A small spectrogram enhancement model, trained from scratch.
Training: muon at rate 0.007, 40000 steps, batches of 64.
Rows from block 2, named by matrix and row number. Each number is 128 + 32 x the weight over its row's rms, rounded and kept within 0 to 255. All counts start at 0. Numbers have three digits each. After the name is the row's rms in percent of the matrix's.
# conv: 3x3 conv (model.mid.0.conv.weight, 256x256x3x3), inputs 117-129, a 3x3 kernel for each
conv.44 115:148151160133154123111176125123068111134109113168098098108061000120120116105132175103089095125119134158116133125130160145142139146161146151121101120097120135100167202118102182126176118068106078143178102134186150186095146111133152097168134071154070092121104081148124104173194138124152142125101093112108098130133118120139137118069167170157172143127150139
conv.45 094:130108100086084165189165142137113121107102095131041076091108105141133114149121230152155142117149172124170105098072077116080103113118172165157108179141099161114193159139150120110068139089104122115150152141123096142154138091093132179158149139071073108124134133120194134102061123092080133147150115120159153149108123134090069153107149166171163141090145115
conv.46 101:132138122131120097118146164138115122139090117125109148086112139158139164038107125120131096133136115111159094160045081135100150118147162098116179066078103116063096175151146085071088082100110095113161110101160105102121160123152093112066100067078079124117145110130137126123174166091129135106151092139139066073121097120168077174078113089141155126152116101
conv.47 103:130173145159114138184099147116146150146099134160112107144071110122126131155099031153151106070123156095136141126132134139112134073128160104131134102126161107088138093143094140126097135135131131122117101122141151101127150138080137110093134124052134156111128131137168150123129167103106147134109097060120120120105118097150099131122093090145122139092158182
conv.48 099:179159125163132157106066088114114115113123063116118088074163112127153144081108104165158193160167158083130183147105146160151185115075109168175138072087104083131045157170119099109109081141119086099100164145161095072124125171086099090068101100121094137158100137105088140060133153156133126160169121085077119100126112132177181105128079136167118136153110148
conv.49 098:160171084155154100147144136130132111162117118101118103137167186134171186138103154137133153149143155135159223163114138114125081096165134087070113137141094165137073157112109130146122106105084116072107127134116101114163211101168123117088148167142204142097139154096084113081209184175142141161055162127061082084116114103119103112102095155078116168101122133
conv.50 095:158148148109109150170115115117130120150154158143131104151098159129134150063226069136166161096119106115153073170191142150168165149213172115102093152168169121160118138160119105112126155172130048074074068105124152177143157176088135095111199153170137140171126104145135139133204177151142095112153125084107082144120135148134149107073090072142132086138129116
conv.51 092:140165160162160163165106060133141164102119145080151151136140139155092077089107087132134157177130125146121108125121126124131116176171166112049156183145183148176124114120183150116138134114122116092155158119147112121140108099169088094110106108173181173089140142112098111172156131153140101112143161189127145065098143069163167120057105101084125102105133148
conv.52 094:113141143100080137155112144116078109160183160096169121184145129150118157122111127146103074096130120194157146182173163204195151106087139165171169156138126160086117073113153134123139132154100124138078145128114160127099119129121107105106137165111177073088150142144120134130118095088137132134112128123147129130163115131126093091120144121087130138167157154
conv.53 089:191127127190149094140191159221155139121131181151124133128119105147137065212096178182160162092108171101140159127118115095126177046149109078116196101138122138061089111144105109154108104089113087101077176142104117097097146142160105116177154147121135086101100105157099144140166169098155128146098158117104129120101112112168086105123149100092136128140109141
conv.54 091:139095105128110146134140153138150139145156160151140191087119189122109108122162153057153120129114128174142175068144139127139123140147110129120115143128171101137121154133148101073122139164112165103146152130146150121172160125119167127095098108108113118126108136156152126098150109121173122117170143129119112101160144175101124094164142165145135097139138146
conv.55 089:161128087133147119080135103158120091116118108110124129145135222120205113077127131213184127162170096121134052158182124162175169087125145147147166167178192167129119120093117127123145130113143087103160115115156121132145129085120106147115088098086128130136130120123085115097120161094128150121126161124098114117101145126112147096145079133126085123108081158
conv.56 086:092076095172154155156131123097097135161106125150122148185166123173165136184154229102102120112125122169157173050108101114091112173131145157164104165171135126105126170211166142126134117103120122150121177156159148150131140164139109111157087096104137142152147157181189173180105117155102112160115088119088108110059087103162125152144113074095126122080108091
conv.57 091:184106121118104167140084094148133115099119078143108168165140161175107116163126179125138196104137112155163156127096105106080126169162117142114091162144154135120127149124120083091138090101174137082130081080140141164113081143154079114145144088114184153121209177084181119083070129160105124166154146082103088048114092063101094118094112131089117094159119118
conv.58 097:053077127148126086105123077106084091096104095114098059131064042138111104107107101172141137171120105159102114096076091143083088197118087105116122154120126127083172130142108127111135130109137124081112139109127152156150132129149193130126156177194062127146119140148156118101141111144116129132098100128164123139131105095107130133134134139103112132158187141
conv.59 098:114105119120141127153109100132110113155142136159121126176181205101117164119112099156151168113129117043079086127102091141098127191127161116114078156183143159189182132113163063092094108104130132137145094094152102062083152159162115130131115089134116142104128148088107151112131129125137147137151148126127122122108076085117121083139115176151090102133096146
conv.60 107:123117079196164112150165136109124097108126150081059133134198128106136113155086084182157085138134124126103074151123130138138102120068093141161123136147097139111043135098104100080104147113152069085084129151160121140146120050095114101144146128175115139136124147129052104174132087124148113146113022142097156139155147123123136114112148131104148139144166168
conv.61 095:072136113153152175111072111101140112142157139076093115136102158139125183105116150121115098117155163182200156171116123118104145101146153080093202167156239099117166137133193114146134100102101137158098107098123114135172137213077128117113159140146091037117145123176145164176127124112123177164101127169150135152114101120091113114073165083114113092086085093
conv.62 100:109103157119104138082070112104076103133142133126146150132209121071142100000178104142150143102197129124151204148154162101206129100182153110132117108107155101146187112141111156134109090097124131150121123105117135137178053140115110150104201155102125136119136067098111074081138128139101089055178088087064075068122141111116168107122125117130131128106183151
conv.63 100:106140084122112086126103162112150128129151132149183139125146166098127124091157232096115105096188124142175171111121104091142126098127094132166143105115153070072137086141115113151121122177142146144144144120133159157163094061118122121097115099095142134087093131095123130087098155099121179114111133110081108127105131125079058103103107144135118192144115106
conv.64 090:119133097119149097108148126179132126106115070118151100115111112077115142106128170153117146158118119064102094198169149107150146119132136090137134015151083109085096047101193120150129132152098121109120164127134141176110122082055134169180144136152153094104104097122164111112118113130155151183093105139179166107078108090153120114186147149125110142142130129
conv.65 091:124117140140114178144100174170162159162159171124134166162131172132127158123151179181183204148126156205133121197164121127106079132111126156180119147178146100151074126117115150144159106093076059129128108169146121120114111123050120148079168188129160120090112097093145092136169113087136163102187204150137110166121131159135154167134152142078133135104124151
conv.66 097:116152135090118098100114136104161149145119139087100138103113140118073088062041084109116115129092122085109132133120106125126129102108129166144172188146141139112106120114137087100106089115099113153153080109100127142101151121103109113133122167125087098095099128126158104112074119081151179192180194185107131142170161139144123127122149074123126125165135118
conv.67 109:137175149095162128087195172124129168105121112128125114161135176197151122199054094158126198118111159179155129106159144144148117092194131138084120138094103168038147186119073151088106144097105116149114156149136144109078114122090119120145137104147134140106129175114116177105111105122151118168103045165129082087159117104133077088128114089159160126134139121
conv.68 107:209101188108090164155113100089147152171164172139170148077175125109132121062122100108188151126127123091137140107123116145175155200163162099114117181143179111154147136142171137157151127155123102141144117151107119147131114138140114044101163135140136103110162157154079084114118092149097060142148106089090131129112108099100142143086085118161142144140115095
conv.69 098:157083137139120080147148128093171101087139170104114123124086093106109179125143159126113122117128146162079103142168140154116120132141145080102144158117103109215105162146111138134151143120102152053117105086164178098187126109168140115180097149208138128142102131108152147121093144129092188128100255149149120088115102067140127130129108077162138111128130104
conv.70 117:175168151103125107142140103168140090135119112182162154183177167186185113097087051113106056175144100140137133188174065154123079171166107164124089167154095181125108098146153118137132116100137194151144136093084112088102110104112088155165075156120089092090102133177068080120102121115136132107117168135121141040083137132186124132158162171116147119163177080
conv.71 102:143148166096103085131107095185153156159155161097150140145114115091074086110136098134142174101103076121120120193155149123112131124077097149156149089118116115115102093095137141126120077133125077100119123110116148133163114097063132097055151161187164120147146118154107123121148157146155135140127143138125134099136091078146149142132115089142136084159161128
conv.72 102:123147134116120109112176163094099076029064052083107095095134160083090148085107086048101100078099082131139121092117131080115131068070066148145177121128139152144146095103071093123103140164165137114100115133095145142122132145180152171177157141160126127094127126085097130113152135130129136108093107088107129133095112093067099086065061050107145101133121081
conv.73 089:098208151113150085132177141137172151113144119129131116116147137090128134179151138159215146130157101036108114131109078106142134176196175125122182111091122088100132088114109111131125138125150156103145140084122127105120122074116162144148123140186034130143087162163111179129122160128132171132162178122108115123118162174099096140128091134130109149155150128
conv.74 101:164178141083138090124063106136144113142064117120123162114126133124073141132167140126069136124125152136091089107159129106087174123158132095116142143125112155126095131152185133130119087120135138142176123124086115111099123124062144131122145146120134124073119119124140149134161106145116105127139149151102124148069125148126142151101044130105125138159122137
conv.75 092:056124119132203133117130137145174118124147096135113164207136134111135116137126119176118168114142094152151148084042178132049132087071108079165124061118136085111094126120098114132111125141105148174078178169103154159095116152103158185116142105099220165114170087090130108125101145092163168103152121154147120162147143095108211124163204081177144104113135161
conv.76 108:176186139103089126070158143131121170091105103109144115159127103066122139162202167128117154094138116168184120172105124146125100122076113196150111120136126114079112146174145109168114080089106204114158115082180102145131101098137107165113179185121120158102128116093107142146083134095141162122120172140104201073139115088086071103132152158152134135146145147
conv.77 086:190136182088110114105125082083144166043134069152132117154160179130140156149134100093140146164152133126105061085142148082122147091123129099133119149139090137128129118079130096103082138119171090095152116152173090094142145173161165143133168135140151161140131108114097135111153173179160132060140093135121120109137105087153117066151087092075071053096082086
conv.78 102:158112164116079139123118124094141093179161106134122105169166166135095145142129151050118146101107176118107156104130100122151130158126126156142149067114104185134115093155122111147125147124121092083076077101141213113111116095078222128106078107165123134180189135155131145115140131093190180072171134169122148120151145130135112110147100126160158130151086141
conv.79 115:109141141113101074126162198185147171172114158123095082129176143098150186025139130145114111141095137158234211098132119118125130107171200124121105114110053130123119125110147118133201124115141118134087142157155140168170176161180108144158120111127135142132149152174119121130130118126143130146130115082143073064127112099077101092128097034169164156145127095
conv.80 093:115178124140139185204119123119094120147158125173232183144129111166126158197151145118137126135135137123143146100128111105119128090056081198201138117156146149137165142154155100106064093120104149157169127075111117056071128112137149108125214172178155112159095112130121197155130143131097083159200165197149092087135130145137177156201150138146124130153147070
conv.81 111:177127171137116109180095154099162143126198168153175170116087155160111159143137162143146136131098120136099132102131121172124153161194191126145102125156137141158124161117158122117124121127121155123136095091095096108091078129132117111146087118139131152168121114125111067115067118089115154128133160169120141083122138063134154068147108090130130066118124100
conv.82 103:147080103165068102119124121102127100109170158139107139077025092139102151177192129147165134082103141174164143106118122138113144157104166109098167185133094112119106085102137114091125180136158129086106110118126158138149139134131097102107146124077114120077125129121168156105106166157123142119111139145106132121132148105138148110106145131183180140185177143
conv.83 125:057095084153132118164161114131168131120136127127138126135093102120114124136172087100045093132147147146194134115157184145149125130200153058103052090155110092109084165167189093138087117139136126110100144107134099125134095104106125086117085062075167177138157155129163156121170164137169196134143161093125105129067074157081129157157120117083053125115121159
conv.84 104:173139111140101070138130047129139142122133130157139160135158144155144086187210165134152092174137086177124083168154192167134167116089127160130103130124139140153120128122117152125140144142124109104093120112074082109085102054077107093121108118187147140145078121125155141107147134105101085128108109089140139115110132146101112144081048122095073149102159156
conv.85 112:136125139106100183171146126141126146151144090118193151153117081176150041108104165085096110138099055095107092117093069141168154144196153116062079127172188086105074173136140146111130117107130156149147168126120145147096128109160157122171106051045155129151152090065149166192130086140160101131144130124081132161119162133127134131090097153096159124106145164
conv.86 104:129164147101152140163130115130103148149123132141134171125131170127108078199213126091042097160096127115162166138114123153107116099161189186140117160141140113136102117128113141176135113096062117151126103122148117117200102207171138136136117137114152080131080075124168154138146244174187158128123117089168124159145097102162129110144136134123129099089122183
conv.87 099:152118100138141061102132161110107161139068134129077147127204136149142186132093102171106103140109169093122061138187167149104117164126061181147098163123071157097109079093040134159102146125125142091100146131166127090122124143063130180115157161115125081100135066128151163169120163155058136139142102105073102113130179150136091120112150160153158182107075131
conv.88 110:084210172143162135128135153120104158093131137143103143154066149100068180153132134106074110144153121103132098143079147123094090092106090102161188110081124170169102130094137134133088121107141126130130164123101101145175141108150093083104149126187202169125101112081129106084096145158116103095090107176143193137114121129092108099109124111124139144146108111
conv.89 102:129066077091101100146178129112123105129121172135164169106110128095237242088163156137142146119150119117182195104144171128147166138117117159114140110097113166159152110116133150133122115111084130128105081134107116155147093113092085103055129106072090159146100109122096109122174135120111119044176146099134101132199191216119085097139148142151162148161134127
conv.90 106:113157105135124080116101132073113049119143120122183156109119112087093176180175156142124159107130116121126151142140133118152145164114164134153174105090100142140080131161119129134129172110166132149129149147183131164196161160138131128131100041138089125098130147069112093111082111111104138113159184206098073099126102121140123124179156089159152137140128110
conv.91 107:110133091105230106122186139108109110116177129155082114138138164084211158117133109141127148096053108079108120119106143090125148106067136133135093122109095136169125089102111122129150138185117151144118141185107103118168133156087101218108082094083111122147133073152122080148098155099140255092131087132143132121131132126124134137135132138074100133110134134
conv.92 099:136082107157205142173226159158125125140108132128108156097166090150155137143085147169090130167133154170070159165090181146136108122101064119123139163129134118142119130155136111090120159091174087149090147198125118140137144134094103155111168193144167140134114080095191063091158141150115159106144240187150110112164113125118129132120163060094083107162084144
conv.93 119:129058152038076095119116072101154115112130120070109129068160122099143120116083099140167117121154150129140098153168149087118137146134113099159156159117115098102155136163165151130143142185170187171134171170075141164111137145140068117129163156129136102094131148178170124152149154101080067050127128169069082164108083100112085114178150119137176149155148106
conv.94 081:139128125146120109157151154107135117101129094110129116082026111204173197173160163142161218115096127146113119025065104134137160183172175151189159101110069082079086118152179171146140120130131099150072170139100131133106093121147108134117052080091093119085169157200130140169103078147110138182124092102131090147096138184143162144137115119202134145194159168
conv.95 109:123084196128094151146097090111066113122183133180120123111090183158132129123069185127141123144152113122098176148163101145098115133082138127132146120082167118091098098061120123135126135145146094120136122166100129116160164113164175103160106096096075120128122126069061108162153184236120092177136131066115150120136128143140136144178161132092097125116152154
conv.96 090:168067085154112091171058099202206157138113106116110117119130147069076081143137142172156094161125113107125092151159107118085110121081134116171129111188170108108079113152110138193129137138104130073124145109127112136111146135122104149127107140110153139114129107095125135108106150134120118131121124081135207119117166122131115133152138134116152133105160111
conv.97 105:110115132128122121146130119125106089147166138112128118132107148052178183131255145142121137153157117120198123154094153132122155175115142170123146181145140176126147140115179117143156154147090158126110098145079135168098191083124151102109205190147064124082084180172166216163150124131108115140126129124124127114129114160138092164191111067091083098114119110
conv.98 096:160135113163168131132164127136117088092125082144158125159153121197115161163097145147136120114139184132167173155123190143161147156144156128125143095114158135135122116119091159154177080143154085117106106134140142151095130158110109121114146151116136189179105148138088118101116079100097112109121111104118160136122103105117082107111082097139109103104135168
conv.99 106:130162102121128134088061120099116114128104110088080095113093087099113103126168076146155115138136105110104094159130100127113120079002130164142147142167190112156162161130123166132189108052102148101164168077134152119163187186139162153123151155174108086111132083105171058160138164114153120094118057084133102084122125109132142118131197131120112080127078109
conv.100 088:132129152145090155140097141139113086166118144117103143178206146151113107124157138132180136131170145102152114187174152164188176162139132142171168125125143125078097085119114081060106058069096140108119158091076115090086084089142077075115116075110117123124126096129108129149063112110096119167066094160150121099172153126160119128098117073158092067172141131
conv.101 117:165128142152116135133121150153121105125144076147157125144122142117149156119154176153093120158118100133120143127129118124104126118159129144147155170162071212149072083130153106115125149096164137105159144092127131101151146158132140135151129099202104110110144150104108169101143107126163117118168136119150110114163140159167119111147158109128103136153087139
conv.102 106:100120115118088094099088109154148145122087113162105095120158083151147156243103168121140072095124196114080134133130125135143141119162168082140132127124107099123114133167193195104100167162108122158127134096090129165140114113108156174140172135152126123169111114154113043093113154129132162136096111143135128168126114056164133111122163149136126115186135100
conv.103 093:136139110134123116087087091135144139147117085122112045124100189150115100183105058096092138147151124120159040184166122167158147173137131157088151169102101114065133143139144092131119106117083114148134077109175064132181091127115131133190107150092149167168152138119173161004155125114129167178151137157132091107119105112139122140103117133090094154078080201
conv.104 121:149155134118163141135163137136124135139156104113190126108160140165177131139083196133096142137149133109194141126116137142147123162136079116123133106171152076131147114159120118091104153121097118145115097180123112148058108157122105113115181084077123176134126123180089110137176115135134137127120178153142117127145157147113137158101120092107180115154106129
conv.105 107:085124100087159130103146114133126125082121164058152154136121130049145157060255249164113110117125169060192123089134102100097100122082127127141090153151092151195119073142111093129129131188118108070081116118161188188203124094111192136122197155083110148150077138152081144182154119127152154135149125034126157114110098107057131171162131126121099148157091102
conv.106 113:130136148165135146083064159134154125116134091122119134140168110162174087076124179163133080172124123141101147177108124120133173134117075119255085106210130132138139147139151100108098128140132127094106117103109123110126121104128121132182112170145133127162156130127149078090121157154106127167099145113134174061118119097145084106166108054138160150118160122
conv.107 091:132083166146113166083177137114122120101076154112115111176187117122139136079143150092169104164063119127000151130125130161103094128159138151093142159120133101123134145083147104131156122130104129148121079123152120139097166084120103168106133179117155176171166125113104040094124097140153141148134221149066106118125158109120203164133084100091173103090217138
conv.108 095:120107113137117124143168152116131155143162165167213178142107105123121138165149210123154195176138141132124173158117106122101048152133144201166127139104147071079109118100104147144180036085096137187129122155142083124117113107115131190190109118124076096083089128109094117103088110118135129165108100158095116104097138078155172134116122120188137159162142147
conv.109 101:122111119119088125115134158163129155123148207108084158160139125124092138073061154137129156111114166131186145145110147128102143149072092082124129132116131076082186162144137125142148100173160086149129103140143124135161071104102125143126153141131142076161116120150100134138106141144115176154099128128130156116128140131106157183143147091158214146155179137
conv.110 093:124067136109106126105143082176129075136126093126118095142119119182152117118205180105067086142082080156097122175132121167149111150140121086104122068102119122175094081131132106157177071142105128079131143103096139101082103101159099110130096129152183151110148139080125127117149078160138121102117173082138139136110161150151219151151167183106150168079128139
conv.111 113:212124120137133197156083123124133169135137119174102165112115131132190159102166132175186179205160127218077097083178169134104167128082129144133112118152157119109207123094158102082149148096125160115121117087184137077170099116147089094170144088193120093139196161133141157088108139156127138131162119079085101081102151094122164072148117097117156135097176174
conv.112 092:158145196172140173111093082077115068144101093086117111116091062131133034243142071154189151165133106121166172114089076150125095121136123147152151116113078145131074151099110152127124164125126124154167124123146114131144145138116146153118194177175101095155138092131214176235158139160138128125122117150126081045086097110107143082099163135095131133094106060
conv.113 099:107099108128103098134124055104136105123166093136161120172129161098074121069065087073106163075068127032096137160185189154158182152115112118049113122115101099104073108056131149093116181137172089132105097098086136149137094097099083094089105121097152145152113109157132085123137085163134122144132178092128138164069092148159162147140226123190178108157214136
conv.114 099:070053066114115129116110167137147195152155148074122120106161120086086075209210204150135190093127094121142094074109116152188120170186191130165071152140088168139146129147099144156124101156088159164132132105092132154120119116125092132131165162105125178141136111159175146161089093118163149156194089146179178112158130114102120095122105127129113128109125143
conv.115 111:119100155110039137117062130133116136166114109135109112160086156140009160172044135154122128134123152135076151128125174130109161135146147129109123097125079074200088086067079135094096130117126130129101128136109113114121090099132144080125160110164093127155088127153104113131058119168058114167120117163116134107120121121074147124103077126167057135192108105
conv.116 090:156145184121099099115105179130147165133147132113124125197160184128055097126130125130076055086094097175212162199201170160170102131127091134189136171192195135150151111166138117158169098136097109072101123131141097142107129130095133133125164165166151156158142087087135087087124139136179159143162157185104117087064115109120135123128116140118087078084103102
conv.117 108:130114102154119117159178100111065116174169134116105056110132195156082078144103095115102112173100122177109094135143129139157115140162114137124167255192163139131062097139112142164103077102077136133143076072143140101113122158101131154095135167106122142123185147121160113117158132151147148131157161145143083106124126100132120098127140101073133133143208133
conv.118 096:107126101140156127113096152113145067127163119114153094126078059135078091168090154118123083157120128091074115093116135140100110087088121156148098139185144160176146116159134160118104131133174174123138110105161135154171141105148204122170142126182129127133127095149180131153104097135127157125148151156125133157118111098094118078156082105140124121129092136
conv.119 104:126136120099136134112151144136128107135113130100117131129098201132066145111035164150135176134133156100089187159161144131159147162153141125095157139150196121105113140122166129124085119109119086083104119123106103073109142107176133130157160154156088119118097153127098167116149123141129194156161210141124081133091096139149141143077121091129119121134102176
conv.120 090:136171106156096084203107114136074135179096110112097137159115113170074146164091101108138165121123159126106120157117135167138107145166097140173085103145064138124087166132091145095070168121159114104137129088135099093090151161111129109142144122185167111110143129078097126126117120143140088173183108150129156153143099139146028107110140167124123140133156133
conv.121 103:139156141164181118066148140083079084149122140122114108094099104093098158086045077148125101117161191144226150125135125115110155135159091104164120160109148111089069166098093149111092095171126172136211105086095110134110093110057101113097182188125110080110146166134109125126124184058117147125156154175101102122122084090158075193168208149120169116121146166
conv.122 094:174200125118119124136115127131172119147141129139151135086121127115104089153200086063143115141113108166167140134091105135187135156149176143138141173155136168147123169099134139106151140151138125114126140153157142124133135106111158143163130103150133115115116152126121164216089129117221187153116110110098092145139085099142154125132114115112096129086111120
conv.123 112:083124150071152179142160108116144114128161160141152137149073040112119176141121128046119126132127135081145135134134121144130134173170128082123145096140192118130143147146163094132097142129128189155146101092096114123124136165068108138045120151119196156165140100149128153136141135122179147149168101117111129136114139175106138122169114157103054054118134165
conv.124 114:133141169140173127128230152151120150146147114165118095126126091147133107181161121137143070183143078158116147134149160144067137155000194131065098134131141089110185190117087168096155145060124132118092143155161106098088155109141121088099138083114187177194182110088100113084121127164162136141150154175116137146095155141078119149100073096097093116105057094
conv.125 094:145119184113114152085112096083170128143124170127098126099161164115172075114114127128165159101175196145119149079112138152083155106143150163094169124103190126044165145109109102092104137088103129169189159161152068104135139103101119123129142199166117185159111148135127177149109083142121140125139219132116091099119107116118059153102145111131142093128152152
conv.126 099:151133166135159015153156118096130098119191101075164097156158162125165119080125129134147124147171106199146075120099100105124138070111124171090189105133104083158139132140117125174146134157115154134117138207157121146093130100099106160125088158112110120145109173126123147139155137142126093143177195112141112127133106132142128147134114031130167113164154114
conv.127 112:146154126066106109174148154142132115173159162131133158116132129133209145112081067102144171095183166124169142178158161092123170100080144090104106108146143178182182109104122142131111112132147115202134131155080129129098101083157134045117161115162117118096137194196098125140148121178115132182138156188144071128174129155133108123123149160087005078124081121
conv.128 089:128156168132178123122148127136119087135108107096169140087145098088106138096130123130114109117142107133109096106141133059076130104141132141143115134166160148133172134162142089097068142136162136177147117109150193182098147179132122148107150183103131092096137115137175146067165120112105066122126149117109102107135159159200152155141105177175127115207158134
conv.129 101:168240110102140144152146135119160174131118146117155175080069109155098131149089090128129137118086147155089138119200113103162083113114091122067164099170141124100110157110110154140129161115127168180166103123168207136120073081101153109192147128139071145108122133128095093101113098089144102139170134128137175170150131135109105133092119099184123127156157127
conv.130 103:148202126120149092141156121147197071131164098107135130129094121088072137114077156114153101153126127130096131142084106129120101115114168173156138183135126139115145126131168126099141156123154135165206091116111072150123120079089163096129133103134131148155131158141103128145155170025167184159112119135122000078133115118121140118103093037105137125087090093
conv.131 101:104145113181182166106112109110123144135086120168166141135155153091096149112107071142144156088125182127114123134108154108130135126116127069076106102131127191153145138154187092115109135127144177203175126145144079097178114101106146182189131161158147187167128081095136071046108116106131121130125127117130135154142094129125126165111114082162129170113153179
conv.132 092:113168185112129149134136162094124125119125098140101144067050147157171150148115100132052091120105115080084130107101062186126131118039138143109123145111114111110175103094135125076081152091100128118132143086098147148117119118144119111127134097088117149085126135120156130119137154184105112132134087133158105099144170115127172111124123090085153183103159181
conv.133 102:117177135137091099119127167130081075156129140097119062086145160136139133093105054091167093116141103109163080116056121136120115147101088091152079161184121149188117135114144132120142137193140132166110151105155121131142138129131129208166159162182151077113116064073173109181141111113131146074173107087130155121168128123154084112086071134118127157109140131
conv.134 098:149164145159144183188138154161122179156114187138139187124137129163106127153142224045097118109127177091120183158149151130124137132131111099137126098117047184121092190138157137146125074070097132122101157193163127183205125129126105098090128135108168105172148102161152134195116179146067113105103140159113148189151126144171177162124101140152158151159153144
conv.135 094:112111123135123114098039078123111160133123127106098135101107100094092095151120094101077104092101107099113123090066112088112125097140134123111212114094123098120138148125145142143120147126092120161197120177166146122098144101140104087071083071064124104135118107116151103148110112122108096101132108094066081096143142138159151137140159149149178192170174174
conv.136 093:176103139167115153125126145126097067129165134102133121163198133079159054038181140136138086120108124112120154112130107110079127147108157150221124103167137130181119085132097151212147176193132159139141136108114100127054104101119139133170090110142161136106111134086136160127121099111126140164122152163124184129129128081113083059131070103186142130103134109
conv.137 114:124000136143109145150157154120018130127107128130150149128144169142131109140141108158068118138080110129119153127017105106056144139120166154088145134132147124121147131078139111091107105069134130179130122119121107089149126118108130117151109077127118050130129111113123136117144031113153137123147138113120095125123139117133168149098255158123166125124086105
conv.138 099:069121177091101126143108165131090078102119111118103149022102155081115100146119107046085120118162119145125129059124110113062108170134125074097185065100118096136124206161197109134118070128146147113139167183148145121147171109147143095122118118165094116133082118155113099130099087050135068111097121138133114108184168137117137142107097114144150115170217136
conv.139 103:126255119111132103153128153096079134140066137136123152112066144158129124138165130052158101130154144156153190134022133106124115129151149143109140136115095124125124166104136124111113111145116132135149190128141116115142091121141127146163116106125112144134113126143114122105099230107119189111161147124101063091157141111152159128109094118117083110133103125
conv.140 108:133122106124080120123099131091103137077121132118135121168078162146098170112126181157112151178088110089125107155104132124117138101118101064083125103128112108099093161099121102135104093145144114112113082089154107178166123153105102109079111133162176133147077139183139138147089091121106120130168167152118075110102104104158137121105128096127157132138128092
conv.141 106:160089085120105146088109154104080083122130142119182147148092144101143102064179126073120123139124182139168133095102122106138147143109100186182102150161084103152106146212115096153094130163080134217128151129130104146112139172123139121117112140107138158143130115113149127146109039138104103106154135120131136086131116114157131106111106162102080086156142133
conv.142 096:091126098148194129159138119169158136129150107121071123187172132179144168106159037142101180171159116125173094123081106147200128119104078119106097159116168159147156103128145139121129094146094127150119147128081136100095125112110130157133146090141111148146110116095109052109123089118146125088124101097098153148131109140115120102139097112130111109088070115
conv.143 100:187067158181087067185139118117083124188142162114162162090060017168153082073045097143102080143149100167148153083102111167119148068107153141180153094154154149109110076097144096127110089105123117079141114117103131141126113120118161147175060168145141132127132146119100131074101111065200090123151127104140141105120152177159096112144122095118154135126107134
conv.144 097:132165106171145070136098119098113134126110086124139176151138159104110172106089055153150160138144135169159106126133140153126081067093092179154175129106113200156136092105094115126137163112136131164202140157189115140197145135108154126167132135155080121096098121122092100082120112093128116113097094116098081106150126129103122119127134105117155162109134135
conv.145 102:134137135067148136119112159093122084124185129125154070102152123099255097141080134113145114164251116149131101112122148101071104150088133115121111114187163189163167115133120112146123162165158128140097132178155112122165142135143159204120133193123082111106083103122142102129091107125116106096136107138153156112139157124102068025136149164138096104108156120
conv.146 086:167149196167140141132111107133116133101142111143181175121147090146151156149147137184160149156124127135124083132100063157133122126132092164128156182154152172165131111088128117119114154155136104130133119145143152126140143145173128133137108105114092096069112150126099158167122106129146148132117125144072096087113155120099129122137107121089094111126105096
conv.147 095:124112123197169169149182173133125147180166146167163147167148170113109127125115107136161173141167129143144145143111112111121088089142123103133127166127133149155204114144148133136122087096060141136109173163138113154160130125120195181180144111109109114102140133086120115100150146157145139153112098092104136159109101100142136152106115107207197195075105102
conv.148 093:122068186132078103170154164102164149093155114086102106097115094103092124101101103091128170051097123061114116155093164127106111061096103112164148123149088104103108114129084119139132132106097071148099106150161121103156106156196113104129143124120137131114123154125081138106112119118126145107097172126202173131156108148134085103159150127208156153194163166
conv.149 089:124156156107129094161121086086142130142146114116138142063063037122092098198229142100120106124108125105135165172190098159141154111099138147158142114118078129186130117139125103132126107111101168118098089116081151161137117149117102128161125100106071067058081095095111127122156108105162120164094133128134100142172131124162171126133088142122138184132075090
conv.150 094:119124089113122135152150203164088085118137125147143138151156107119139183085183155135095097117137130120139077096129162128182110162180093107168155088110163119169180143142089081056117126110107123136073087122090144159129135229149087139136111149126123128156168170132150153165115157154104139129134136097155127152120117102137168138136106123165134125168104130
conv.151 093:173162139121182129117173080160170120138113142165145172106132083096087118129118181063127031074074133113083142122163148164155134216155187083101178139074101086048090142161178123113166103118152109099134162124157108126116106189142117123145146066099152129086128112107147171196165145088125152097198161137127165145109121135105129130126138122131205140078139145
conv.152 101:101076162139136159124168117155119120137139104116205135172128121083117113173135138129058076175147137114104143093054127128072124133056123117133155126073150181080125152174161137114115117151163112174094141210122154255162166160134131101094100096083166127127109111097108136117110098142138110145116039127101115116125092109098035146162109151113112123083116145
conv.153 088:177179170132142150102131150104095075117102108113112149186138141183130125195176217168145116170159152167167131104109144099058052129116096123148135137114107121122139116107122146124180082107149115112075064104130162160124141178148154193171111160102099123134111088086142108082087135156104145153100119105081105107117108150116107129142146170165123125077099074
conv.154 097:136109184125074185173143150088121148143122182097116153137096105130057167109102174095130116136106174177136153132148143136171145114117103106065102151157102202104134083109174117083124109076132133143151122082177160150161106090172140140117120120135097120145125108142064120128115083122181230107091141108142141148085105141098150088114131133099118100084146125
conv.155 084:127166143076102106114119139127115111143167140146131098084104090078116113115154182071097086158152136105113095102129092096110111200102076157112089174128126151150113131150165103105114113123086151171163099153118119110065124151115133110071071129123180113135113117135131165148135174136090114144068101164146083075189167180158149153160162163125126117066101089
conv.156 091:166156161147117148078076134122099124163134181093084140153102142138170144116159144103104107146153174086089096146153117120126117135137080112065142133112131138134200109123136095083128144103166172085107130104145132123162083066106152135129115124101097094094119151162032129102134176145125140099093086091074115145097152128117096068144096131161139103167114121
conv.157 090:109118152061068107115065181154132140133076094141075121100155145084125130106104114112140118121059057095098083126122185093143113130202058141115131130137128118112114107099121099119113113139128125074119123091102137105106110114106135154149154166127105145120127083093149135115110131122117114104197131145163168167141190128086152112176177154143172173121185135
conv.158 091:111122076145172105122112163090112100127133105133159153143156052168144060151145061086158092113101118158147139181123134115095114194127164099116141110094117097077126164161145160157135086090103127127105099165147145164147185131159123119130114124109117145121112117086150169158150158123145079087110111113097146180100101106171107175088134131089135136148124146